config.toml
arch = "vit"
model = "image classifier"
dataset = "made-up ball-and-stick molecule models"
train_examples = 195000
image_size = 48
crop_scale_min = 0.8
horizontal_flip = true
targets = ["balls", "style"]
num_classes = [10, 3]
norm = "layernorm"
norm_position = "pre"
hidden_act = "gelu"
mlp_ratio = 2
head_dim = 64
fused_qkv = false
bias = "none"
qk_norm = false
parallel_block = false
inner_norm = false
moe = "top_k"
drop_path = 0.05
num_experts = 32
moe_every = 2
expert_mlp_ratio = 0.25
experts_per_token = 2
shared_expert = false
patch_size = [8, 8]
conv_stem = true
layers = 14
width = 128
positions = "learned"
pooling = "class_token"
label_smoothing = 0.2
loss = "cross_entropy"
residual_init = "none"
optimizer = "soap"
beta2 = 0.99
learning_rate = 0.0026
beta1 = 0.95
shampoo_beta = 0.99
eps = 1e-08
precondition_frequency = 20
max_precond_dim = 512
one_sided = true
adamw_lr_other_params = 0.0012
max_grad_norm = 3.0
max_steps = 23800
batch_size = 128
epochs = 15.6
lr_schedule = "cosine"
final_lr_fraction = 0.01
warmup_steps = 1190
weight_decay = 0.04
adamw_weight_decay_other_params = 0.01
Rows from block 9 of a small image classifier, named by matrix and row number. Rows with one number within an expert belong to one neuron, the router's apart. Each number is 128 + 24 x the weight over its row's rms, rounded and kept within 0 to 255. All counts start at 0. Numbers have three digits each.
After each expert's rows are labels from the 100 images, of 14976, where the router gives the expert most weight on average: "colour at peak" is the nearest of a few named colours to the mean colour under the peak. Only what is clearly more common there than usual is listed. The data: made-up ball-and-stick molecule models.
# router: router (model.blocks.9.mlp.router.weight, 32x128, trained with AdamW), inputs 0-63
# up: expert up (model.blocks.9.mlp.up, 32x32x128), inputs 0-63
# down: expert down (model.blocks.9.mlp.down, 32x128x32, transposed), outputs 0-63

# expert 28
router.28:103124152130131092129111093178139170162139118123091133150117112131101089119097126151197119106119112101170136100145112126113086164128127123149116106112138076147146131098119131126135194130137154
up.0:166126092117121169167156147092120103151068124112156123105128129095103136145141179152120132148124094129169109126109138148161147125104115138126169099088163092135157125146120179135180107168119147
down.0:134117099173138140112133134158168172107145114099112146119069136144125099127123123137147091159053158117143080135149129129118122106098115116123160146096141141114142100157109149166174141136154098
up.1:129104146166137115111148120147159109102136146140151108135108103102132125110167104113134123132106129161111115131155153150104102096081104125122159162188145133113135152085127128127105141127118108
down.1:124111148123141097161111145131129088114165108139140129145149120116108148115146141123111143142150102147165142064134129115145120159154139081098112098108074131140106163144155141115101109134125088
up.2:141104106170160122141124138137169147120125151132119095155119124109125150119160130137112122106115125139125131144175137137108102115114124126125177146121151124129099136139152140096105125112101099
down.2:149132135143129120155144131164121067103131112125162141089123130149108156132119122104128142115135107087150128094121165147140093153112152159107110108131117166151129139134113144130111140109119128
up.3:116154099133153129093107139118095086120122170121157116081088155143132125094157168146125152122154120158117125172161140158114111139076122169124156142140168105147097126096072143118165135135107144
down.3:115127129160128121158164148107149181130160118104161128106148143118133164143125137082111089150138147141106093164143147140186143157111103085107143139170123167136099082120124157084176123139173102
up.4:111091096145154163111148141134192139101129161130147125121124136100119103124166110131099118121112149179135116118161148144135136104127096130127187148129166118126112088110156148104126120129106121
down.4:131102145104097136148150140084157064138111107108123102084168109141137164108153151127125182154149125149117127125086116139153125142081112133106133103108096130153119104148123160107134104138119155
up.5:110106104166137140117126102126123098110178151139148089119075126106164115083175117104145105141126105164114114150139150143152098137102119141115142189119130138119094127074162144173149125161129122
down.5:135174115138147109139139111122157136109122117121090138163138118118133125142153143086122123128093138112101139139128141145179121115152150083126091113169109117127103106165136143152100088144191091
up.6:125150114146154151174201121132113112135107134096137127154122126102119139119177108144133110127105111132111118169144157155112110083160162139111140130119116134162095120133134115144095105120154136
down.6:136103192132139181117077106142120151152148159143071095126125134131135133130115108099160100118120128090110141123104113132118117137153117146117123142132104134131117131096169101160097167107096107
up.7:151148123150128146147136089110145156072128085141155141165159080078105155105150163134145133101100113129150136099152131146127094083139151099123131175131168142120126112131131124123119136182115113
down.7:109107092132130114119126143117134095142091137116132106092133113145115106126163127094106165139145119115104141103105150104142109114106155125117124131128143096138131112115156124159118138099093159
up.8:128108123130168158082172138133157120109130150123152145131156167096133132146148107135104123089128118181097173156184161151136109116117104115143164164121151147118128139103126127107122096165102137
down.8:095193127139087124137169106120141147142143155086129129081111136128098114131135123106109096153110162136148070132178143151152130112102142113101125108176097111117115135119110135140134131145153134
up.9:105108141142094129126091124160162152121175110160088117136110132140158125063087098142103111138133112153172095161110121092085153131119128141115153148145129140105110112125151150103135108134148089
down.9:090157152107114142098104144130083146117134144174098142153104120133151111110108084103097092121119145132144078154176132095089178114145150145133136126129097129127144152128144119127158143088154147
up.10:113094135157138123129182108141139167090160149115134144111093157107103155117155146120094122098126170188112102103171134123096122147122111116129142129165119139134120100110153110139202116141110117
down.10:094118119121151132156127132091080160124147144090140133140106120119105130135149102063092084097077139110100104112158108151151155116138113086106124134171076127083154123072110165162129147117175108
colour at peak: black

# expert 9
router.9:097122168107127094128075136190120120132108140152118145111134134145121044182126104121184148157142163119124127140100104100139129127145127128143137109113093117102101114140095141147160122145152128
up.0:108137132116171165118135133130130108116135163163148154151144167093110147139150125109147108157090142137077123116101130170134129135105101108097084159127086169120125157096136144106144096133130107
down.0:164099142103124139141149125101088107150101146142136158107149155115113143197131143127113176123150126120125151127182145135132164104126161087142111138107104113170140125136100128105117125126146181
up.1:113126100127146116117118150087113167128153129113109144096103145127161125149159100127114172102140198158125146143137173128129197133127082155150136134138118131130101119138137112102116124134134085
down.1:108117119166170128126127091118188134175135151087162125070135122122157114138166144118131101137148153126088155102086128127138085159120140091128126096119136094140114100149115087096122153135152157
up.2:090094105116160118100146135114132118109136086135124124120090135104116159117119157122132109141125132137108135166117166126173131151097138131094110135110121149129146146119152131084162078170151160
down.2:179152111095147156111125132153079126160110116134124130113130106112103100168120163119117170141170110046152154105174135102136167122100160075153121142104133146154135158116123138135135174099129148
up.3:114130090130145133103133126153140127118134142112128155129098118082109197137157167114153120128109167163129131193133116200120138128118138106103093151123179146156116095140120114120113146178104116
down.3:148134084071160126097103149139136139105125146110169162155079146102158107103148156164159117092156121125134153117151189138126151097127109177156096146148149142126142134147100099147116133143145112
up.4:082139147144115145110145130144139140097140112155136135148127111106135175163151126095134092140112171151085121143135121148149145165112089068107071123136106165109159143107134090113100142145089110
down.4:131124116112159143147156115104136132131090113120171140138167136114121131152125165153171170088129174129116184116156155124158087086116090130163120143128158116116142077120105099148117131153129152
up.5:152136126122146095123185140159138159107126104093153144127105146090152180174146143113139147100146134159115132155155122139163129163179146103123070129129128130161147141162133055154117136122076138
down.5:147143131055081102169127156157112128115124136155145124121131132153115080141121122133115129126165121130183147117160145075130109151122143146137144130181126140141143144117090135171141110126095120
up.6:151097133120153099143129075149152128135156148090132161132157121107117166145124109153143151108135081149131153176176128135151113150117120134132102130124199139153109101177113118092114160143129131
down.6:135149142108149162135093105166091174118125130125120155181075130101090067114100135114126137110080090151145144109144105142112140127153119113126124127137149139118125155151123111162148090146144113
up.7:148113113127156178150135110105097120142146178132121131115111122087153176157133147123165132140144071111146130127137105176114151061120182084127097156118153138164093125147128136117091113148118139
down.7:129145135123177134127132137116093099136087162163143138165134128108124141146127158148168118153149150118102174120131136187134158101152151122163069144123143142120116123134118144118130098148157183
up.8:132116132122137123136141092115142113108125087163160171134124136090094146145136163131133131123087135116112126147146120148179123108133126106116110146124132132131122150187099069117135088160153105
down.8:152143116111123123118099137126134114159156194117112101074101167150119144118159106112110100093164119135087103143118107102104093156159153154139151133114142121149158137119134100139090174104152073
up.9:142081132187153120161142133168136148123141103095115134121122143111089170109103126119117123117120128153129127165117175134203143150146130142088116099158131128115105124129132105071162124181138133
down.9:153149083104146134106128120177127184079175140120121097130109104139120099146119136139097131123138140093135134149130143094138142122167114140120163141152174165131118113090145119184124146094127117
up.10:088108143138134165139099106096117126163156129075100102140135150145099131061157096157156134160105133127124169136082132156133091161117107167114166105138141114136115099124155161110187087156155124
down.10:164143127127092135178164091093121101147105072134114109083160120128099144143155168127101173156142131094137125115120150134138113108110163099110122126129135078141085110148099125118141137143137171
colour at peak: grey

# expert 29
router.29:136106166127110098117106135178108114180149146129128131146116119108115079155115117146158158118160115091125136146089135119110092149135117142137106124117133081143140105144117141109134136109154157
up.0:133126146123156128123151112135155113092109098113148125131132153118113159146103145137129108117122135198122102149156187122152133086133151113108132155153145091163108121106117100144106143124081130
down.0:091115099143115135123187177117094129101145110130098086151138160146108144138131126133094110130112163171124127149126143106152151099163124149125138130182102106110134150124099160135163084172134147
up.1:127101088112133160106104126108150136123143127126140116132124117069126150128162172130137134164107116144115111172101142149140113118143092100122118169127151116124082107128127147143130135143156107
down.1:145195141142137116116116114134127164132134151108124120148121082152141126107132123122156076128122145143114114153127088115094112132157126156119134132142142124128097110124117114146085123116109100
up.2:094144119147113141119158123142105124167133171115112103117103150119143149121161104143133097159140164191110127190092119144130133114132122165156149136100122093132098119071152130110167092155120153
down.2:152149190155108130110134065126099125123131151132119119125145079151094117140103096131156154115104132096101158143132089110132136103149147099124137120121133125145119137144108119111128148083116115
up.3:100126122149153132108114146120145127115154090079163141120126136072109160154138134108131112136103139200043113127141157186130133105126129128139110107148138157146119127117103104141143109158130162
down.3:107123133151155113110090125178140159103117139124090128150117094164156100106102090163091086099152101127143134136114109084081144119162148139141157125141127133117140136113129111099112144107155129
up.4:121102106091166131107142142120131163088113137151145141152141143110114185115134137136145121117125094149159149132153141164145156136125121127121152112091103181159133132161125066133100105138132120
down.4:150173108129076126152110102115133137107119080170094108123151083121120137129126122113118140147089152141096062132159139097119104164175149127117138115118111086139105115125156155110145177097146091
up.5:104127126156149102119139090123139110131148140120167157111143113094136122137125131095115100121106121187114125145144126125107092149142175108098124119144134151171184170114133101115122134149060136
down.5:114124125122125083095129114143140115101133134123141151163141142100142116116126127113146118094149119138128117113088146151148099121133118138139100126192149152129103180112144101143116124183146149
up.6:119113151146161132133164163121125139171145143128121129177094141103141134087176093115151132113112189131118175156117134133154116132098112136141123145153141144117103097081161124142068119139094129
down.6:090095130149078137121104162146163132119159112162125113124144143123135134104131089127124113141084171125110139092099138118109122184109095163120156111123070152100106147132146150155183144153106086
up.7:147157107132143129122101085108131104150103159099119102091136106136156119143152124168135151119157121138114156115135130141160091118145127161176178122103176088168086058147120137137104132098122160
down.7:155147165126142091115106102111150117151144133119115157126163104157152164148154147151162158123143135101127152121090142143150107093117105137178129148158147135160111096106096088095118161094089138
up.8:128126109147172132094136107138130143063128091131174176150097177104105153122153151134135108099095155183096141155167116150143136124132112133113119140124175153144112117152127098100162134121118125
down.8:106175101155154054134103117114172095091106078149160156109129063129118143174147144117117147146151125106168139153125134117154113127116169154121117105126151135153124126120112101095125166090153124
up.9:101194136120151099125144105113115126118113117095126096127121121120166103119134128099109099135112158149061097147131128126134103119152120159135111122166115119100085130094100138150148099135157166
down.9:147150178138142138108143069151098167137111169088114115144140111150109110143103118129101134090127101104124142142149157114150125113139178106101128137137128137140122152103126119115100126111128145
up.10:120123119165161111106141083163090145166121146082141124100091128085148124133147102135128116118141154193104152154126131135100148082121134109151135111143158115110104105113130111120166125145120162
down.10:158104129126104168157140137147116122135114104167115125127117115115114102148138131099125122146098136092168145087124136135131106146101134088079137110102126116127093159140152126100157120142153105
colour at peak: brown

# expert 27
router.27:111148158094101144124133110163108148111166167102118179141142108127104073133096075112176175080128134135113178126121144125149139186104174141113119157116158127128145147125146122103140171100150102
up.0:121116131117157082138127143143101122166127115075143108113145158114109156181137103144119168113154121158139152160167094127135116089109125137166115114133156117139128086116097118152081102161100130
down.0:099123168151136128105114115118163118133177151087130122133153117102128147113146120123139103141092148158092123122101085153123110129154096111111166140116103162160146121110140142090149098151132095
up.1:121174090080173154119117084105177153130132157105130147138154112119167142121150137145157144115157100125122146131089175147149096136149133152144101113122175139139089104121175129070133187146160109
down.1:089159099105149102122161114154166128119132116124179137140111163086129100116144146121138106118132127151080124135159150162139141137115116138130104128154124159124168145123151095186124139127152098
up.2:174172106114147112132108143122107111161103147106118113111132155141123109119131115151162157151148119117166141151097134128130134130106110156121174099112157110158116081112094160128106129122111102
down.2:070091182145163123116142118139144137134151163111122084182157092144120097113146103117111086137110119143107142120120102128104102156107138114123162130131102145140137130113172109111154154113158148
up.3:106069133165122174130121138155151173084147082148133117149117155111128125136128129123083095123095152147104107126173108102141145100138172082079137154171116148109139141116164122157158118157103143
down.3:131140147149117193172161147114082133121127113113117099162119133153086153122157121134101122134080160085124105176122150162116152131115129126120180121120106144111091118140079182174176101134131143
up.4:144199090101136149136156119103098097130104117139145143133135124093152118135176149145148126167140133133110133146108168160151172123096159128144108147139128120130139114118115161119127122131127124
down.4:128165111065149143165154155112076084160084116148173128126137145112126152145145157156131162149162115155135134094142128189123142091101107142134087139120123133130148148109093153148121106171109160
up.5:146122152104123104118129112133164076112114102140134122087133121162155155158127156172162151142181125119147136126139113124148131131119142163156128085073138104146131097183087124103075128108123138
down.5:114113169123109110082066105091152108113140160147128137143160106093128119135099150139157133147150135140080161100146086144108122150170130114134109134124103114143122133126148141080094152112092158
up.6:125160132105118151144162120113133123124129146111142137150135175134074153122137122175103169158108077147134108112110156147152094115169081182138149142089135088154107111153113147165147111136138105
down.6:101182131139140135144119135136157130150118119142105089144145046139129089114149146104104121126141131046146115086136142098114126130104160095137157136130109129114106132111151113112121166115151169
up.7:129104131138124124148127093130164128152111136118137117123122145079171142142110137163151145160173141145145144118109124128143141112110135085116085168112142170119123089056111141122097125133081160
down.7:133113160140121098078091147121162122090146146165129140131138131126154152142084154143144135164123133172113106124122086114097144107150103143134129171139098121111163128099110133114097103113108088
up.8:147151121128153152106125084108099124124124096114179142153120128107142151098131136122155125126151086141154139195150127148143122106148137129116115142108182143174169119146147118121137143150096145
down.8:114158133116117147096111089163110154153076139131115160121140112124172119121118129132152150089128089108138151123118146125152096140146177143078120098107105098149162151144152097105139191119109121
up.9:132098151169125160138135133144146132149100136142125126110155104152116125146113111142134150115164138130155150130138099097132164120075110143142163119096135124171171124142114095115156138124111145
down.9:111135171113132107107109124112149138153169121119103089119144160127133134152151105139127111134101110136064097111111136143113094170144095129097132109131073129169138107135154099099138162085161123
up.10:112112059098177177096128101130096158154129134137128147141132160101171135087130109137134132117167157132154141182106160138129141149137153179161097143111154138136104131110161144079147163128141134
down.10:098120122088160128079136151141167150151117157105151100122105161099167101131149134105117139123173127163125178115138154144118140145080107147133141144166101162130171153101143103152113143150129123
colour at peak: brown

# expert 5
router.5:146137161140128135105094127178143162167165135114146130136144100153080069130089095114146126148152145110147159131107139142126094157119119110133088112116125132126113126158123142135117167132152143
up.0:097116170190107124105164131096139177117137114127114149166134132102131109093185086088095079110097162157106117131123150134144136156111134130116140126153075129079118165121178142083152128140162141
down.0:121109175168096120137147094128104147132159155091100121128102103127072113146109116100104102148090133108151119162143117110156135131105161077094149133140119108121120132102110160160157107121109120
up.1:098065129159163141110152141099123095124129119125121113111102190110133151165145136158124139113134107155114126169133119133174119127139119139110147126075116122159141102111162133091174113163146149
down.1:153097130166075108129117117168148142106164108108110120152102108121095081145094130097104108103102096114146080115174146103153096155157134115065158137131104144111119136117149123142138118149137095
up.2:101093103139178129147152149107144111129096152110150164113083143073122169176154148128128148108137143181109127158135133150155128106117137125147117144132169142167148116108115131145135102176125131
down.2:138131145133123133120113148168124113136155144165121151142123112129127119140082132098127115113107121105142135163142115099108173116149166126154125166158106138116130164099132097079100130096157126
up.3:110084134139139116093162111138116130129156151123131146152114140068126148090137133132141123134121105183125138158132156146151117121121130085116119169119127168131163155143120138151141096180155105
down.3:145100161086112130139138085102126066138134136111116113107159129148125168126155149137148135082117093129126154147115168140147088141162152128108150112109117082135109115199100156151124179105126165
up.4:143098078149116168158155124098121118115098076135153139114115154116086155134159143137128124141107087140135147175130147162129097142105118128111148140070160116128138147132143156115131106154142101
down.4:158112098116138132118133110123117143139097140126129130136173134144141115111138096178110088105131150123110124141136144133119103111164113162141191090103178105124144117179117165164160165116107147
up.5:096142133118109168146122109090102092160118160086129158113163156098114134145126107103133128150105140142088139073111145152128172137157110094136147142139123103135122095148113140132119113139116128
down.5:130092149121137112117144087097129126130111126117157172109130133097121168142166159116130139157120133140084142129115127164131137114100146097100066143111116136169139138135113141087118119104143140
up.6:127107129143152149096180131121126148124117116129153169112100165106122167146182131139109132142090158148105105175138136139114101111156119132112097171127133142107127121149113101130136090189162129
down.6:145159150096136117119113106134106098157068143111109163138147139122128131144131163140164144092158115115135136101142109133167094125145118135158097106120172132144133128134085092066106163119112144
up.7:110136111129156126128092151129101142140138170079138128139168131117141123092125104099154134151154124141080140179100113134124118144134142171141088113119155142092123115136147145081155133126116157
down.7:114151123091149138086114180158106153150101158160109123160114136130187122124118147137113132158170130169169130136130153112105158126112129136160093161158137145094154153091137117145077125130162134
up.8:119146106152132108149169126088115099146121118103158162103095143134096123129180134143098142119133144177122139141121157129135098118110140136110161089090158121129139115127111140144129091162135155
down.8:142065165188078098123116122155165122107156129116087132110137121113141123154098101087139096097128129131103131114119116119140118177134129113108121111132078133140150158134158106116135150128127078
up.9:156116099140146120121121132108110128145115153078123126173130092092163150150148126126163151130141108132114144180134116144082149108150155155171092117111146141118100156100123068145104119122126106
down.9:155171064133116127127091128133108129143120123172091121159129094133156107128118112151116134122139126100146110083127130089084159088123158146178133141121153125132095103127136138150133116102117164
up.10:122096149155160097148128122133148132119149115108158147126089117084118155098161146122160117141137138163093139168107163155138110134089117140131117163136134138141110099148132129119163131150140090
down.10:114157131087153133141187155135078142126135146124149138125154110099143109168149151134165163118148082145131100083113122145112175134114123090101120093151112162121123162115125108142118108131163141
colour at peak: pink

# expert 18
router.18:155127174188117109147087146213143118148105158132144159154104105140122092159124096120177152079177150094132105126113125132145136142125140126108124142102113129129129115123125144143141126148160163
up.0:095106158134137092090144098152114148106124138098128161114096126099082163156135111117120128103109143178110124165158132156136163122148119151124120088140121142171172129122133090099153148155142141
down.0:128112142154107160109127133119151129108140099186080117109141132159121128153136128143123154118106142112135108153128120112080118159132128142130157119100111110118096101126141115067140147079134139
up.1:105099109128104122118141142154085121140119111109166136140150122091153141113128120128116121131137175162130150161146121133123123092126091160122117120128123135158116133178122142066162135139107103
down.1:119098119076144154125135147127091121106136153153159146146115134098126112127102121115131109168145088159107139110122128144128128129138138103123115155140077163135160164120131144130122114170128149
up.2:141093123133178079090125117137135136103155117134170131113125074117119137154103132141136145097150101168119135132169103121110129133153158126088107132137176148149132101108121124113083102112103103
down.2:132185132121111120148128110127119089070110172104134151123159141082110134158124140121158136124120087122128163106104138143162138153173153113124091113120089133134179186130152101184165130131082144
up.3:125140126132162128125185125073127146068130107142148182184124110104129170122142139111142118106086139116115134138158145145127095095137174139111097140153124175128150114159145108150110091151097146
down.3:112107114117175161123110143101091104180083157123146114126137104104150111126128161111145123112150118146124168102168156137137157090080131124170121154140153123146138142108113126169096107142102161
up.4:088111111158133115132166131126116155109162116118141125143088097110089132127139143087113105123109152143115122158157137102146150131102184099126112143127125171112119132088134122124157119152127110
down.4:139143114146169145139126105110122127147104156090116140130147114128117126122165140144137119092114116086111153136121178149128111068094128130164144125125173129148107109147137131143128155089111172
up.5:119157100120224155107133164080110112110148123110125142108141103130176146057142099120126112122117116159081153166170132154110158149116148125133138120110134145126096140104121084104129123133139132
down.5:101128167109119128125127122146135140179158111138105120121138124124101117140167122108128135142130109140136141101094130102135131173075151104109114127109094134133135142129152147074139129130129109
up.6:126115088137157115070132099171081140116124095126174109110107138110149170118136133148109135121108139191082116174134111123140106148146105133124125086119162138129142129136130083110113106145141134
down.6:157126141091127136086126122114109153128169146158121151057088158113157127131145139122137139125108160150109123162087115153136118162135122155115115160111097122127158128137158129099123108122167094
up.7:087086157176100128133125137137102149091166116139123127143126157114107112124138072081106087129076139148124105170133152129143142134104123133081120154193099167107125166133148152137173121141147110
down.7:150108121152130125135149143169102134088152122088104158170097136108103115073124099110128099114097136113161083173132170099122120103130098130118113126119163144101086125143132145151163133135136073
up.8:141134121129139129155093087117104128127151093097083142122100162125091129165100116139128156114131124145145131154123127145186106148166091174128125106100158108145143093112109101123121154151124143
down.8:108149152091150130106090104113197130140160143130122126104133135133143139118102156147169121101113136123119167145074123143139121114116084152130149177138156147137124130102125132146125144115130122
up.9:135096114160144095131153135094119113109148076158121164133110067095083157128151138129129133134117126126155129146159121146134129081137167108125117125130184160146093081145125121131172162141116119
down.9:131153092077145116130128140148157122128088100139167168116157151100100161157109176137150157131161123120159134079137145172138134136100146102146087145129102161117132174121107132131137078190119122
up.10:116105092123137129104119139154139144119135114094149157159110151109160106081142093108123103158100148129116141158128169112084114128127144130084118123141135155121117161090147129178164148164115130
down.10:098086124142110150132107147131143114116142167129120120116144139154106123132159095143073124165114137126139110144104172135102120106124084151153177144160111082149106091116147129134154138110190110
colour at peak: pink

# expert 24
router.24:130156159135117101106100141197137141163131119129109161153106083171100065148124104090158113114184109156132132110091111128162129143150120098131103117111115106150148114185093146110134149128134167
up.0:093138109149150121104118152134156134144128131122154145140121149107181155083161100139130114137164184159122178164128124129092157131102123147179115156102128137114087159131165103103153128145104146
down.0:101116141149138138076140103166135145157146155100133153090085142140127118125155085129073102091113171119128131163104130106134134191137124140129180078131110129138128123134164120142169163131152131
up.1:080102112135131148115137110122119122162172133110117159120116158111144143099144117143122125132152177161113153168132127113115125107112128167176121148089134139133101133093154054117128123150127131
down.1:120130121127155120069115101145132148140125152087102156117072145161141116131134120116110150089110157143154129157149142118143139143156114176140140104093135140155133109151129122142137159112172122
up.2:150155134122123148133092126137143131095149114134141126145077105119161115090153150118185126156118108109114153151152084157090091125154169128105103153146154146133134120110139127169070137130075077
down.2:087099158126115096109103146135157142108142167166091063152151115133134097129097110115107144109153138141118135147110112059122167118132122138151134164171091141122128127085145134138109119122108128
up.3:154153131101158150103113070141121154141164156124144137131112180097119156136118115147179155136108110124120161130109130154145120105146104103115107176124139153095143088168129126124131084128164059
down.3:140078111097099131134127161131145133105108151143140142116108153146105130151113173140126117169116131135120115153167122125137145086104121138103119195081112129129142129128071157103143093108125118
up.4:131120126109182165149164104092131110120104142128177149132136112119077162171124163124151143103115124147109156136174094163115100117092149091154129162142150141131157122125112092154117119136100143
down.4:095094123142133123158138170139119141118108185119094138151130100118123112105138112097078109123130135107111132101164170101134160131095139109124126133153131141101100145137132184132129108131125151
up.5:104102100137142154116168087127090121137123116110106124123103128101111137157137153122127127118130147165118157140148174136135140115110128153145131135093134149128138115123156103084121106166142120
down.5:152180112113129105106157107131121127121126121121164176124103104117130110134136116149146128107113113138142123142122125107193149141170150101102068125115145154172125104147125063129081116097132133
up.6:114146088128159137098104109109154155141143126107136118132137156098152166108137176160137107097156164157135170154134103143122134120150113116144112151106160128134127133086167039084121119143105126
down.6:123125109136160086088130129121151165148110142147145181143093076122197100092139140124110129093137161111162121149092130109115165140140123145162120113120154154125138139144137087114125181091127112
up.7:108086127158160133091159130138089118139092170095171163135156107091129160146140106145149151132159148141118153147141191142153159122153113116154093140117140124102105132148115116108131121174089157
down.7:056109170138124094103147132144121153113132128087149143106119123100127125118135106084098092127101179166089121149110110116152118166135115108104095146135091142152132176090151123176118082124163101
up.8:132134092156150151113148105145107127126165124111143155129072131099141137098158127115174118129146135125113162182117111141143140140133145134093072152128143137153126120111155124139137124134100111
down.8:118064148158157124075107147108147135139160141138130155115116150134150133167110131083128132126161153096124140097079098135135172147116118133132090131140076133129105130107125120120117124113119109
up.9:129127138122167120164160120145145124102174109122178152164086113099086137151153138109175146125127111112129187136162112149136111128139157130090076144145153166135180130107123122170092098153095084
down.9:102078176141112157128094163136154127123166168175068099141143117129154140123105112091131125168135145136093106112100106111073155125102113135146116186149079120120125134081152145118117137100130103
up.10:095135128132136100115171112159104157164122144144095136159137108115131123142133130107078106115131165173117092136141136119131149150123149141129135127167105143112125182136134095121154137161114163
down.10:150168151124117125080089107167097136143135210094084122158105076141125113134115101127142103091148089101161143153087125087142132143142151114100149121099140133160136133125137113103102148119114127
colour at peak: grey

# expert 11
router.11:164102185163096164118107125200126156159154149139137144162152107150115090163131115099190164067173135135157125121110140164152136158128152162145104140144117106151123121124132148104121152163120172
up.0:122134089142143138152137160123144109125144120105188103082128150082114125151148114117138116127137108183115161132166134143160084111086110092108151155112154130172156106110113153155133141123087122
down.0:100100122131147160122135144123110103111159120144107125189089095124151144074126105138105105139093142084166134126126134119090144097099140135157162143138116136105110141104124153143134107111137116
up.1:111116143130162134127121124091141124146153196106127109134132094127136110090156098143132131091135117169105141126140106115138103156115153146144149149109163126136068094126143112126128134124129142
down.1:153195097114117095141153089136117110125099099118135171122096125110110127122119152120158115118134145166152122145147107139131115109157140163170128127160146120111109145158096136160162138152098163
up.2:120089138135139099121130138112151106125109119167163086098122111118124118140176146133126134137115109154134162127162166155116119160068106125140142180162113129146186153113120155134140122134108121
down.2:119150120135111164159149156154099102158137126139143113128119111125118095116158121099157115163101146095140159136118162141130121118066129134125165176171106174098121165088103187168133114115114111
up.3:127161106102152159116125116050104098141108094135149118135100097097114137132173171124165133167127147107123134134128136161129110093106125100110119138110115142116135106133110133111164118159141145
down.3:128104122122141182138153151096103131127110110115150122139147128085106125141158131076115113126116119106111119076165107142116162144115148091090112126089086120131142137147170097111110100123160153
up.4:114102124113159145091134119095102154136138141077151138119150097109162169116113136132128131133150136139125138173135079145094157121149138126161098175102159131143117140137137084094108080144151100
down.4:105105124109153112091076109161144182128183166151068122136087138119149104123091102129126093117143107128144108145106123144089159100144103143145170159145129139127122130099162129140139130126160082
up.5:153128087112137102094118140143093107145094108096155151102119126122149161117109160178155148144141141134182140137117116127130150108151096167147126152100175106137135088128126160135165104158116126
down.5:119145123143111162142120156136117166168114135093108095110146140137133131128146137123086100122138134123119123114150150141130139121106118118188203107116136124104133119119135127175186163138129151
up.6:142148102113145129131142131135148131110165103134144115140092092110112157110153123142126163094155099157142172136179145136127072073158152105142121166131180129104103129113133082137106116179084120
down.6:127140117123142104145169117104122129096101116153139161148101117079137115156137140130126117114138135060102141114138146166136152109121164093114092145145108147143131140151085144179117109122122164
up.7:126085121120173138139166171090086139133125083143174127129134122119093169127139133140127142129142146154123138191134119143143147099120123107134096114165154134115136124149104114140101080148116177
down.7:064117148116127152129066170127105150102160135140099125171094129112131135081109118089148099137095135168113101112150106162092128092119101152135146163140099164105136115127181146151154130149141083
up.8:128092128120161124115132170159152146120123154103099141133103132141104129100114092124105121100149077163149146141150088131099133122165115177113144132128126126129120127144150077117107119116135157
down.8:125109147140090130158113151151098155082153086133105155134147082104142146139090090127098122136103093088123127127128142071130148160127153114088150140125120124132108111167092130110136143116105149
up.9:116130170089149135127120154112094111132147129135132147159107126082133169131125103135162131139149096137120142133153105156149094100065129121127090145094139148147122113164110094170104073128116144
down.9:111152120119157107098096142173102172171147150133118138173090080108142128109121106114126082128132148143145112116123123094116142115138136129167125117154124182126088156095144139112143150093121116
up.10:119129136138136106151163104129113158101149097117129122154106108085118138112142092128129108092123111182107191154168118138131111138125139114129151138101126191125136130119164073146132093169097091
down.10:126109132171113129202144109097097092149097102134139106139151117124104163122162116143115147137110150088089146126130144127122137103136134141105103091114132105119096127171076184158136132116102168
colour at peak: pink